{
  "arch": "unet",
  "model": "class-conditioned image flow-matching model",
  "dataset": "larger renderings of crowded toy scenes",
  "train_examples": 90422,
  "image_size": 32,
  "horizontal_flip": false,
  "conditioning": "class",
  "objective": "flow_matching",
  "cond_dim": 256,
  "targets": ["light from"],
  "num_classes": 4,
  "cond_dropout": 0.1,
  "logit_normal_time": true,
  "norm": "groupnorm",
  "hidden_act": "mish",
  "weight_standardization": false,
  "widths": [48, 96, 192],
  "blocks_per_level": 2,
  "scale_shift_norm": false,
  "attention": false,
  "upsampling": "transposed_conv",
  "init": "xavier_uniform",
  "residual_init": "zero_last",
  "optimizer": "soap",
  "beta2": 0.95,
  "learning_rate": 0.0026,
  "beta1": 0.95,
  "shampoo_beta": 0.95,
  "eps": 1e-08,
  "precondition_frequency": 32,
  "max_precond_dim": 1024,
  "merge_dims": false,
  "one_sided": false,
  "adamw_lr_other_params": 0.0027,
  "gradient_noise": 0.1,
  "max_steps": 12700,
  "batch_size": 64,
  "epochs": 9.0,
  "lr_schedule": "cosine",
  "final_lr_fraction": 0.05,
  "warmup_steps": 2540,
  "weight_decay": 0.3,
  "adamw_weight_decay_other_params": 0.01
}
Rows from block 3 of a small class-conditioned image flow-matching model, named by matrix and row number. Rows with one number belong to one channel. Each number is 200 + 20 x the weight over its row's rms, rounded and kept within 0 to 999. All counts start at 0.
After each channel's rows are labels from the 100 images, of 14976 (inputs lightly noised), where the channel reaches its highest value: "patch colour" is the nearest of a few named colours to the mean colour under the peak; "peak at" is the part of the image that holds the peak. Only what is clearly more common there than usual is listed. The data: larger renderings of crowded toy scenes. In brackets: how many of the 100, against the usual share in percent.
# convs0: first 3x3 conv (model.enc.1.1.convs.0.weight, 96x96x3x3, each kernel summed), inputs 0-95
# convs1: second 3x3 conv (model.enc.1.1.convs.1.weight, 96x96x3x3, transposed, each kernel summed), outputs 0-95

convs0.26,214,191,202,175,184,171,206,217,168,197,177,212,199,169,211,191,187,207,199,195,238,174,209,218,179,187,214,236,199,190,174,188,231,175,223,177,174,194,218,203,206,232,223,206,226,208,200,231,201,213,188,201,214,197,206,220,188,192,184,205,187,237,203,238,190,254,215,175,219,216,182,204,199,201,218,205,158,192,166,218,228,215,197,195,199,211,161,182,176,202,187,238,217,222,179,230
convs1.26,212,224,220,209,186,195,183,214,191,229,167,190,204,172,218,218,191,175,196,181,229,201,204,170,201,211,162,234,231,210,202,202,177,224,214,211,203,197,191,208,202,211,195,208,163,172,235,202,206,187,210,213,189,176,171,210,199,192,214,199,245,173,214,179,217,220,168,201,193,190,203,189,203,221,164,170,215,210,185,193,190,206,161,231,218,161,182,179,230,199,231,193,229,228,176,177
patch colour: purple (54 vs 3.4); blue (25 vs 5.5)
peak at: top left (36 vs 9.8); top centre (33 vs 11.7)

convs0.60,184,188,198,202,209,182,191,183,196,198,186,234,205,220,214,193,186,208,229,225,217,211,167,171,198,186,167,217,194,214,222,203,193,209,218,199,212,234,199,199,212,173,198,210,206,189,201,192,228,217,205,234,187,211,251,229,205,208,171,204,220,182,210,194,207,220,216,208,211,222,217,206,173,216,162,220,204,208,195,169,186,201,211,211,190,195,137,191,166,217,170,183,166,214,211,139
convs1.60,209,177,203,217,216,207,192,220,210,221,186,176,195,211,194,191,189,227,172,193,198,197,213,227,216,228,208,185,197,187,174,178,224,230,231,175,170,203,208,208,195,197,208,168,191,181,230,205,173,229,237,160,189,270,192,196,207,241,219,199,182,208,208,206,208,203,187,227,155,214,204,202,197,221,205,166,192,184,176,194,185,211,190,200,179,205,182,179,196,185,219,171,209,164,182,180
patch colour: grey (44 vs 20.3)
peak at: bottom centre (38 vs 11.7); bottom left (31 vs 9.8)

convs0.58,201,205,197,182,224,215,205,197,245,191,213,205,206,186,185,166,193,187,224,186,205,182,232,195,167,157,207,220,186,190,195,186,202,199,206,210,225,172,225,198,180,193,216,195,206,197,192,193,247,226,215,186,207,205,202,218,161,191,166,176,209,183,185,154,191,196,213,204,225,165,212,188,165,225,187,211,132,181,199,175,175,185,199,194,227,191,176,180,203,204,217,179,201,197,184,224
convs1.58,204,221,195,213,215,228,220,204,202,192,224,239,213,194,205,213,181,193,161,186,227,188,204,204,193,192,175,194,226,195,202,180,198,195,239,193,196,203,245,234,227,211,203,200,181,201,220,223,210,197,209,224,217,151,208,203,166,181,259,180,204,188,199,213,201,194,189,197,170,231,199,163,182,178,190,166,206,214,190,194,216,159,183,196,193,215,228,167,195,215,191,165,212,208,176,184
patch colour: blue (50 vs 5.5)
peak at: top right (90 vs 9.8)

convs0.23,192,193,197,212,175,194,223,165,176,173,191,198,201,178,203,221,180,196,195,203,185,221,194,197,186,188,244,232,203,234,209,209,188,196,230,216,189,217,182,157,171,208,205,210,176,200,190,192,159,207,198,174,199,202,201,197,198,210,153,206,202,174,173,206,195,205,214,166,195,188,182,183,211,224,181,211,242,203,200,200,219,223,198,219,251,174,185,201,206,157,166,241,173,199,185,199
convs1.23,184,163,197,247,212,206,194,196,224,189,189,229,190,199,206,201,192,192,187,184,155,212,218,208,211,212,204,217,238,204,201,224,216,206,208,234,226,207,194,213,203,184,193,195,213,213,190,182,203,173,157,186,195,168,194,162,206,189,222,163,201,186,210,186,190,187,203,215,187,213,176,176,203,192,196,191,179,202,193,185,199,160,193,201,160,209,240,200,162,219,223,149,239,177,228,197
patch colour: green (31 vs 7.8)
peak at: top centre (44 vs 11.7); top left (35 vs 9.8)

convs0.88,222,199,187,221,224,201,182,198,220,211,158,217,207,219,205,188,166,212,203,204,164,200,187,212,243,207,186,201,221,220,223,188,253,175,205,208,241,224,188,170,209,232,227,174,191,174,175,244,212,226,207,195,206,221,208,180,200,193,173,202,167,177,210,212,212,225,206,199,217,193,186,225,179,193,162,167,223,203,213,186,212,193,180,175,189,181,224,203,197,212,192,190,214,177,185,210
convs1.88,189,175,189,202,196,163,180,168,204,195,191,167,177,184,202,216,188,200,197,204,196,218,201,207,195,213,197,210,212,203,194,220,194,193,188,195,194,197,138,203,200,167,199,208,215,202,181,139,219,161,169,228,226,168,178,199,185,198,195,216,227,200,217,178,174,195,170,194,204,186,186,209,204,199,212,238,211,228,205,175,195,217,180,200,198,209,140,177,205,166,183,209,163,182,205,215
patch colour: green (41 vs 7.8)
peak at: top left (99 vs 9.8)

convs0.90,237,208,224,211,179,195,214,209,222,227,206,215,221,228,207,192,176,187,200,205,182,185,201,172,205,184,228,209,210,202,202,216,218,191,200,211,212,209,195,203,253,238,205,217,157,223,184,216,189,242,216,216,212,195,204,228,207,189,196,237,147,212,216,241,209,192,208,204,217,189,206,235,176,181,190,151,210,184,196,242,219,198,217,197,222,194,180,208,188,210,192,230,179,185,211,195
convs1.90,178,186,223,198,209,189,197,170,228,204,165,182,185,180,177,134,198,212,200,200,196,199,201,188,179,197,201,200,218,196,202,224,191,202,221,185,228,220,258,189,221,150,187,203,200,168,197,217,225,164,217,215,189,196,201,225,200,180,231,188,230,177,193,213,181,217,165,183,213,165,202,197,210,216,199,214,236,192,215,222,194,214,201,195,186,190,176,222,195,216,209,176,232,196,218,208
patch colour: black (50 vs 12.8)
peak at: top left (96 vs 9.8)

convs0.47,175,183,199,224,214,208,209,203,199,164,188,169,179,252,217,161,189,189,174,200,192,171,265,196,197,189,197,209,195,197,219,205,184,174,202,188,199,192,209,214,206,230,207,199,196,187,155,191,176,220,240,213,204,210,191,208,194,192,183,227,219,187,253,187,222,204,179,179,205,166,183,180,192,178,176,198,226,202,193,210,200,176,185,222,205,174,197,218,184,188,163,206,188,178,202,213
convs1.47,232,214,205,206,182,190,178,225,181,193,217,203,182,206,209,229,176,227,226,197,213,209,198,187,208,222,197,188,221,195,207,189,172,194,203,208,197,223,193,183,206,188,228,203,232,195,200,191,203,203,164,197,196,204,188,247,194,208,197,164,201,212,192,200,205,212,180,184,113,199,225,206,230,213,220,213,155,173,217,219,192,169,202,184,209,165,225,215,193,244,203,192,201,195,194,231
patch colour: grey (55 vs 20.3); pink (27 vs 6.3)
peak at: bottom left (34 vs 9.8); bottom centre (33 vs 11.7)

convs0.54,190,169,209,206,203,186,211,198,199,181,188,208,176,205,205,215,198,214,198,221,224,209,227,197,202,208,169,212,184,217,251,222,234,186,177,255,182,192,189,192,198,218,222,214,236,187,203,232,207,191,213,210,210,196,180,219,210,202,191,215,190,203,126,239,193,188,197,205,158,204,211,178,254,228,199,183,198,194,185,192,213,198,211,204,203,202,181,213,208,202,178,232,225,191,210,230
convs1.54,201,199,202,180,195,209,204,181,192,208,174,171,231,221,169,189,244,203,184,184,176,201,177,187,201,210,189,210,217,177,174,197,228,177,156,177,245,216,215,182,191,189,187,191,168,212,199,157,216,200,216,187,189,199,172,233,185,191,196,180,190,196,220,199,196,181,182,188,212,219,181,198,216,199,186,229,210,206,176,207,183,176,227,201,215,165,185,207,155,233,222,155,202,188,217,172
patch colour: green (42 vs 7.8); cyan (29 vs 3.6)
peak at: top right (39 vs 9.8); top left (32 vs 9.8)

convs0.1,243,211,217,187,190,206,175,179,212,199,192,181,221,196,220,200,179,169,182,213,207,172,167,172,178,211,195,214,218,203,191,207,196,196,173,208,191,214,191,205,197,200,190,213,220,173,197,230,235,206,230,218,191,213,200,188,225,190,220,217,240,186,229,178,197,226,246,189,220,192,189,236,217,184,227,192,196,159,192,224,227,194,230,217,211,202,151,191,162,185,185,198,207,169,184,187
convs1.1,190,205,201,209,227,192,219,202,211,196,201,209,239,204,207,189,200,192,180,171,173,209,228,236,174,183,211,181,203,166,192,187,199,204,193,182,201,190,208,183,198,195,194,194,196,183,234,199,182,206,215,162,217,243,187,172,218,219,223,207,173,196,201,193,215,192,177,216,165,221,175,182,198,220,225,166,213,219,184,175,208,190,198,186,155,229,232,212,182,246,229,174,232,166,224,197
patch colour: grey (67 vs 20.3)
peak at: bottom right (35 vs 9.8); bottom centre (34 vs 11.7)

convs0.36,215,186,193,204,205,182,241,226,198,208,223,165,167,204,201,209,171,187,186,206,205,192,177,203,191,190,207,217,225,247,225,197,249,205,215,230,181,170,217,195,193,214,215,192,205,196,180,213,214,203,200,193,209,204,167,177,176,198,180,170,250,205,212,201,212,198,188,186,183,163,184,203,187,201,227,196,149,188,174,197,217,210,197,188,211,257,159,199,232,212,205,200,199,195,208,198
convs1.36,196,196,225,209,192,204,201,185,220,205,200,221,231,196,178,214,246,223,152,193,218,203,185,213,195,203,200,194,187,213,225,216,166,170,221,199,198,159,210,219,211,213,188,201,232,182,216,205,166,192,174,176,233,186,193,237,210,217,197,203,229,210,224,203,200,207,206,210,202,154,217,190,178,214,243,164,246,194,194,204,183,197,193,209,212,187,204,172,215,244,222,182,185,209,213,218
patch colour: black (59 vs 12.8)
peak at: top left (90 vs 9.8)

convs0.33,204,187,207,216,193,188,188,238,201,215,201,193,202,210,197,192,231,201,197,199,212,169,202,183,192,202,197,213,218,188,226,180,269,205,221,191,158,171,193,186,238,223,170,193,209,187,188,256,201,191,228,210,188,200,220,193,177,225,199,210,201,228,208,188,187,160,175,183,231,170,161,196,233,195,225,216,206,187,192,199,200,187,179,187,194,175,201,222,179,189,226,194,185,222,181,185
convs1.33,201,199,178,192,188,215,181,184,159,161,205,203,210,187,189,211,177,222,160,210,219,192,193,236,233,220,208,239,207,195,183,205,220,206,213,170,156,208,194,221,199,196,179,200,167,193,216,177,208,232,198,191,178,197,166,179,184,220,191,235,158,201,176,216,225,204,245,200,201,206,186,211,235,194,219,180,181,180,208,182,173,209,199,214,234,174,222,202,191,185,195,211,177,193,188,217
patch colour: black (53 vs 12.8)
peak at: top right (25 vs 9.8)

convs0.55,211,200,168,223,179,184,177,203,172,184,210,189,183,176,187,201,188,211,170,217,191,200,194,199,167,194,171,172,189,236,185,219,212,170,201,257,197,202,214,209,168,178,209,193,249,197,191,179,222,200,187,236,200,189,189,208,251,214,174,183,208,194,185,191,178,210,207,172,215,196,213,193,225,176,230,164,202,208,173,191,178,203,181,217,203,188,203,207,241,211,217,180,193,217,232,206
convs1.55,207,224,197,218,202,204,211,192,224,193,210,219,200,215,200,233,217,203,198,187,216,238,182,153,192,228,184,196,218,193,187,198,157,217,187,198,185,223,221,200,178,180,198,207,174,192,197,195,218,242,195,173,161,189,221,217,162,221,203,195,212,183,157,193,195,198,231,188,215,210,185,188,219,195,212,204,185,198,211,198,185,239,174,194,193,210,178,137,197,179,161,208,234,203,218,225
patch colour: green (26 vs 7.8)
peak at: centre (32 vs 14.1)

convs0.35,258,209,191,208,213,182,175,187,189,185,179,206,184,176,214,185,197,161,211,201,185,189,201,206,226,184,229,185,213,205,196,174,230,209,188,223,156,180,193,190,180,232,210,189,192,208,181,190,182,213,205,203,203,161,184,190,227,212,199,191,222,209,236,192,189,193,204,168,219,186,199,211,204,250,270,200,197,205,227,188,220,211,198,219,209,178,184,185,207,163,218,186,210,218,187,212
convs1.35,156,228,172,220,213,197,177,224,206,174,207,232,213,194,150,159,202,163,184,183,194,199,209,177,172,206,229,199,218,243,211,203,224,204,164,231,179,171,188,203,184,194,212,203,209,220,230,215,189,216,174,150,212,191,206,205,213,213,186,230,214,207,181,198,205,198,216,206,184,176,213,198,184,200,207,211,211,168,194,197,170,189,194,200,193,200,193,226,211,172,204,194,229,186,239,202
patch colour: black (78 vs 12.8)
peak at: top left (78 vs 9.8)